config.toml
train_examples = 295000
epochs = 21.5
adamw_weight_decay_other_params = 0
Rows from block 7 of a small image classifier, named by matrix and row number. Rows with one number belong to one neuron. Each number is 128 + 32 x the weight over its row's rms, rounded and kept within 0 to 255. All counts start at 0.
Before each neuron's rows are labels from the 100 images, of 14848, where the neuron reaches its largest size: "strongest on" is what is common among them. Only what is clearly more common there than usual is listed. The data: numbers of one to four digits printed on busy colour backdrops. In brackets: how many of the 100.
# gate: MLP gate (model.blocks.7.mlp.gate.weight, 384x192), inputs 128-191
# fc1: MLP up (model.blocks.7.mlp.fc1.weight, 384x192), inputs 128-191
# fc2: MLP down (model.blocks.7.mlp.fc2.weight, 192x384, transposed), outputs 128-191

strongest on: length: four (60); first digit: 7 (28)
gate.100 [179  94 122 107 117 109 148 143 126 173 199  76  24 140  90 115 150 108 128 103 141 175  97 112 129 125 107  90 113 116 144 111 128 120 110 148 104 143 119 124 107 124 132 114 154 139 111 144 147 135 134 152 139 148 117 116 173 157 143 150 159 138 126 167]
fc1.100 [167  84  96 146 132 159 120 103  95 147  97  83 147 143 136 147 135 107  91  85 184 122 108 127 154 114 146 134  91 166 125 150  61 132 108 155 131 112 161 202 121 165 189 128 148 138 150 156 142 120 118 120 128 134 130 100 139  78 128 129 187 175 154 162]
fc2.100 [ 98 134 160 110 113 147 112  96 154  97  95 121  73 222 102 125 148 111  88 137 144  91 153 129 151 133  85 152 135 113 154 110 161 118  56 136 158 105 101 119 163 115 134 116 122 120  79 133  87 137 125 165 172 128 124 160 177 163  90 130 134 112  78 148]

strongest on: the digit 0 (49); first digit: 0 (44)
gate.325 [113  89 125 119 126 188 114 121  90 188 119 131  33 157 144 186 116 148 143 164 127 156 144  79 101 139 184 101 152 149 121  82 138 109  69 122  89 106 153 115  87  96 154 115 141 119 182  97 204 171 151 145 157 135  84 158 159 206 132  92 101  89 114 138]
fc1.325 [107 106 169 113 113 119  75  78 114 126 172 103 124 168 127 120 126 141 118 167  85 125 134 153 128  98  88 139 113 137 105 171 109 124 147 124  88 203 138 125 117 119 155 141 144 113 117 100 112 234 154 125 152 126 102 158 106 180  97  90 133  95  99 133]
fc2.325 [125  89 117  88 111  78 128 143 173 116 125 150  56 155 146 110  95 138 142 137 193 159 100 140 202 118 152 133 111 188 123 119  68  87 104  61 185 113 148 129 136 112 130 149 114  84 178 168  76  87 187 127 148 140 127 104 113 105 131 133  98 107 145 152]

strongest on: length: four (63)
gate.60 [ 82 127 116 162 130  67 142 201 139 113 131 156 118 129 129 138 116  69 188 121 160 139 132  46 188 108 190 153  82 162 130 113 199 106 134 169  90 189 143 118 139 165 188 124  67 122 101 173  63 127 144 119  72  96 126 189  71 141  80  90 141 141 123 119]
fc1.60 [123 113 133 126 165 120  92 160 147  93  99 172 180 180 123 100 134 150 109 186 108 127 159  93 143  75 158 190 174 157  51 130 110  76  90 161 119 178 131 122 130 153  96 243 101  85 130 148 141 121 147 117 109 140 152 146  62  93 105 173 146 134 110 126]
fc2.60 [171 112 126 126 112 147 132 116  63 149  89 117 186 157 161 163 131 106 101 138 179 134 117 162 155 131 111  78 109  95 145 139 118  97 135 103 155 158 126 150 115 104 148 187 138 146 168  84 111 136 152 112  66 113  97 130 144 122  82 127 112 147 122  46]

strongest on: the digit 0 (47); first digit: 0 (43); first digit: 6 (31)
gate.204 [152 106 145 125 155 142 154 216  87 155 119 141 127 120 161  89 155 104 165 114  91 100 147 151 148 105  81  87 143 155  81  86 101 113 117  89 162 172 175 114  65 142 105 111 151 110 117 158 149 117  54 157 100 139 160  80  78 151 117 153 157 123 185  63]
fc1.204 [122 165  81 106  54 191  79 131 155 110 104 160 160 100 185 179  97 117 111 167 127 134 169 139 105 139  62 119 142 128 165 132  50  81 114 154 142 136 131 102 107 140 140 176 141 146 137 103  95 154 109 144  94  96  92  93 177 105 145 115  70  90  90 104]
fc2.204 [ 96  89 166 124 134  91 115 123 137 130 185 172 102  90 110 198  96 139 169 128 176 157 135 116 115 138 162  93 146 123  25 101 218 149 193 128  58 155  98 122  69 185 155 129  82 138 149 123  97  64 132 122  99 112 196  79 119 193 149 100 144 154 112  95]

strongest on: length: four (62)
gate.31 [100 111 112 196 184 164  46 145  93 124  54 117 100  91 106 119 130 132 149 135  97  68 100 102  92 169 131 175 152 140 135 100 109  87  93 138  92 130 111 197 178 143 221 142 144 144 121 111 130 101 103 142 126  87 153 131 111 114 164 153 130  66 112 139]
fc1.31 [114 125  90 142 146 132 127 141  66 120 104 153 168 144  83 172 121 108 115 192  85 108 138  78 146 132 138 161 177 102 133  92  85 192  64 139  81 139  82 139 151 133 122 149 168 169 121 112 129 126  81 124  84 131 203 144 151 108  67  80 142 167 152 108]
fc2.31 [112 183 157 147  70  51 120 159 142 125 125 174 104 156 138 102 172  67 154 105 157 118 159 158 148  87 121 183 109  99  76 131 143  95 143 117 141 118  95 176 143 132 175 128 104 156 163 179 129  97 133 117 112  95 120 143 117 131 162 133 154 110 104 120]

strongest on: length: four (68)
gate.308 [147 117 113  68 101 106 180  90 127 133 158 119 120 127 136 147  98 126 110 159 123  69 109 194 168 125 109 175 119 150 104 110  98 136 153  56 111 124 118 116 104 147 139 100 131  93 129 106 170  66 153 124  81 148 153 167 102 154 129 147 147  89  59 126]
fc1.308 [135  54 135  84 135  80 129  55 115 122 189 114 132 130 131 118 141  69 105 146 121  50 152 166 110 140 187 157 103 122 120 115 175 199 138 105 157 158 139 126 109 198 114  60 175  87 149 156 140 124 152 105 136 135 129  82  82 113 113 115 129  96 156 136]
fc2.308 [124 126 172 155 146 141 117 143  66 173 148 162 124 127 175 117  68 175 154 112 130 120 131 157 132 166 181 139 148 160 107 130 147 111  92 164 123 124 114 103  98 132 129 139  45 164 141 160 115 142  81 136 144 101 178 154 123 118 132  96 178 150 111 107]

strongest on: length: one (52); first digit: 9 (29); first digit: 0 (27); last digit: 9 (26)
gate.224 [116 101 113 158 133 147 152 158 120  59 142 134 138  88 170 141 130 102 111 144  91 123 148  83 124 124 176 124 123 101 148  77 118 129 143 109  97 140 174 143 128 114  90 171 146  64 158  73 140  87 167 144 116  47  59 139 117 123 163 101 131 114 166  68]
fc1.224 [145 171 158 136 135 109 162 124 131  79  58 194 162 102 159 115 132 143 169 101 101 111 132 120 131  94 172  62 182 153  80 130 183  82 166 111 152 122 132 122  56 114 109 143 134 155  57 118 147 167 134  91  93 135 163 146  97  69 131 130 139 103 128 114]
fc2.224 [130 139 121 111 119 135 131 121 150 196 109  90 201 130 186 155 168  68 115 153 147 150  79 117 117  64 128 125 143 168 133 106  76 170 120 105 178 147  95 140 177 170 143 159 150  63 161  97 126 121 172 125 130 155 131 116 124 144 180 150 122 128  65 138]

strongest on: the digit 0 (47); first digit: 0 (41)
gate.78 [117 172 180 195 197 142  65 128 145 160  88 136  96 185 143  90 117  98 108 136 135  88  75 182 160  86  88 167 137 149 115 121 185 112 145 139  84 140 122 152 146  94 139 135 165  98 157 103  63 123 127 161  89 113 127 137 143 158  89  79 120 113 166 104]
fc1.78 [160 168 158 128 104 145 149 140 118 142 204 104 120 116 101 128 133 164  96 160 157 119 153 138 162 150 143  97 116  96 128 128 181 103 117 102 123  82 132  69 147  88 137 143 131  94 150  98  96 143 110 157  65 117 162 138 151 130 100 198 155 135 151  91]
fc2.78 [201 104 142 110 160  66  86 151 118 156 153 131 145 132 168 158 155 143 139 104 143  68 163 116  91 129 138 159 176 177  72 112  95  82 149 143 149  75  88 110 157 132  93  96 144 141  95 199 165  85 146 129 110 136  80 123 207  93 140 127 130 121 108  99]

strongest on: length: four (65)
gate.365 [175  85 154 114 142 154  77  75 127 114 168 130 131 139 148 109 117 130 172 184  88 116 106  94 116 180 210 103 129 156 159  73 150 136 119 105 116  52 137 102 151  79 133 140 126  59 141 110 146 122 177 110 126 123 187  91 111 174 166 113 211 136 184 108]
fc1.365 [144  89 150 137 137  97 200 136 101 114 130 153  51 150 113 178 104 101 142 136 157 118  89 116 149 119 253 129 132 165 115 123 122 136 100  97 155  99 178 155  74 164  89 174  99 113  75 147 132 126 125 141 119 118 181  98 153  77 126  85 131 142 107  84]
fc2.365 [195 136  87 162 137 125 150 125 102 127 166 136 102 151 173 125 128  72 108 180  82 127 164  80 109 148  52  82 148 116 139  92 110  81 179 101 163 182  81 166 182 114 127  83 128 131 148 114 139 133 151 123 110 109 104 123 131 141  80 120 139 152 133 200]

strongest on: the digit 0 (46); first digit: 0 (32)
gate.238 [132 127 171 136 130 135  60 128 125  69 129  82 165 159 169 139 101 178 202 148 108  83 114 112 140  51 144 171 128 198 167 157 154 136  82 128 150 157 136 129 163 121 101 108 122 118  85 145 138  92 118 124 116 166 148 116 168 172 102 160 130 147 171 106]
fc1.238 [144  88 175 179 140 175 130 124 209 170 130 193 171 138 160 119 114 166 155 176 161  87  90  94  82 128  96 101  76 102  92 130 150 104  94 189 135 121 121 166 112 101  89  97 175 106 108 100 121 114 112 119 141 125 175  95 138 156 109 129 117 166 142 123]
fc2.238 [113 106 116 144  84 104 165 153 122  99 154 155  94 167 160 101 143 115 113 188 116 204 145 167 189 139  96  85 158 108 161 122 146 161  76  96 111  91  84  68 129 133 150  76 126 109 142 160 142 117 117 225  72 109  37 164 177 135 107 115 151 113  71 103]

strongest on: the digit 8 (52); first digit: 8 (43); last digit: 8 (34)
gate.251 [139 108 130 181 118 140 119 107  66 172 123 178 121 131  82 103 149 145 130 152  68 131 101 115 135 177 102 160 100 118  96 129 142  78 112 171  60  90 170 111 184  81 113 100 154 153 122  85 160 142 112 161  92 183  76 128 118 136 147  82 100  69 132 137]
fc1.251 [114 107  85 106  78  53 146 159 102 193 133 117 164 124 118 107 184 152 103  58 132 153 147 133 116 125  95 188 129 123  89 163 139  77  94 130 170  78 129 158 125 106  56 124 162 137 151 127 119 154  52 107 112 218 112 117 165  88 153 114 153 108 109 127]
fc2.251 [101 133 106 134 123 170 128 129 212 152 184 148 153 114 120 117 108 107 137 129 151 137 176 159 134 153 150 135 154 154 170 120  86 140  79  78 158 130  90 140 103 131 144 154 160 120  99  95  80 129 132 122 107  82 114 130  93  99  78 152 114 112 124 161]

strongest on: length: three (52); first digit: 6 (32); first digit: 8 (28)
gate.153 [162 118 166  85 151 115 112  83 136  35 123 130 146  86 147 158 185  90 136  89 112 103 170 154 163 144 114 152 106 128 185  65  76 119 167 169 152 158  98 132 108  97 111 162 178 154 116 135 110 112  93 107  87  96 176 119 187 140 162 113 115  55 155 137]
fc1.153 [173  96 116 113 110 136  83 137 132 206  67 110 116 123  68  85  83 142  86  83  78 198 114 127 157 134 142 132 118 115 104 119 132  93 125 177 165 118 133 127  57 113 120 122  91 149 173 116 136 129 156  74 133 137  85 123 147 165 156 139 126 164 122  72]
fc2.153 [117 157 184 140 117 174 157 141 161 103 148  84 120 129 150 213 187 129 128 101 144 108 146 104  77 127 119  57  71 122  48 127  97 162 143 143  94 145 136 105 112 139 144 161 140 171  98 184 148 111 120  93 151 123 144 151 100  24 121  99 121  96 174 113]

strongest on: length: one (66)
gate.216 [ 87  86 147 189 100  89 126 112 119 153 142  91 109 119 139 118 135 132  85  84 164 109 163 187  93 124 135 123 124 141  93 220 118  91 122  95  60 135  88 108 190 107 122  96 135 141  92 126 131 128 142 157 123 151 108 178 131 186 129 177 143  82 145 112]
fc1.216 [134 135 129  94 140 126 184 139 142  87 128 116  66 140 154 118 124  98 151 141 103 166 111 100 178 172 143  88 165 100 110 110 165 163 150 168  87 142 155  94 103 128 142 144 151  88 105 154 119  73 169 113 112  95 157 136 121  82 101 185 168 163 149 100]
fc2.216 [ 87  97 159  96 121 117 105  47 149  59 118 118 129 176 171 109 100 172  71 142  87 148 175 108 130  85 120 125 149 144 125 115  62 111 167  79 162 159 146 145 160  56 192  98  99 122  26 147 168 137 100 134 128 116 151 124 133 175 184 129 112 128 157 102]

strongest on: length: three (69)
gate.354 [117 114 130 104 141 127 129 130 127 175 106 124 114 105 114  93 112 138 163  69  78 140 108 167 117 116 112 159 108 111 144 192 158 153 111 161 185 124 155 152 147  82 132 141 160 117 147 122 189 110 197 126 143 187 175 116 210 129  85  92 148 114 146 101]
fc1.354 [134 131 125 115 157  86 106 119 208 161 177 169 110 161 110 136 128  71 130 176 122  90 128 134 122 144 119 117 140 166 110  85 124  74 114 120 168 129 142 187  93 143 134 124 122 139 161 133  95 110 123 172 129  99 118  87  74 110 143 146 126 108  97 165]
fc2.354 [141 127 122 113 112 154 139 167  83  83  62 189 128 164 163 160 132 126 148  78 112 161 113 148 156 114 137  97 134 101 109 195 132 126 155 110 110  88 125 137 153 162 137 119 110 161 152 153 103 161  71 150 158 171 154  61 177 144  44  91 140 138 111 147]

strongest on: the digit 8 (56); first digit: 8 (50)
gate.291 [163  94 124 131 183 167 156 120 139 110 146  79 152  88 145  74 151 128 111  99  99  98 109 104  75 160 190 144 160 145 110 203 105 116  82 183 136 133 156 109 106 115  90  95 147 130 149  98 134 150 176 103 135 141 165 163 111  98 121 149 141 133 164  86]
fc1.291 [123 179 134 140 163 117  97 162 177 153 158 115 148 175 134  98 136 171 124 144 173 161 139 154 124 141  81 126 116 169 136  94 158 168 100 116 167 186 147 103 118 104 149 106 175 132 115 172 185  82  97 176 147 133  78 108 140 158 105 129 126 135  81 128]
fc2.291 [149  54 125 168 144 122 134 197 140 124 147 172 140  89 102 135 116 183 187 107 116  54 139  89 120 151  95 101 145 134 107 106 157  72 133 155  89 128 152 136 202 140 105 137 100  87 102 117 158 138 106 133 130 181  99 112 110 124 134 104  96 123 151 136]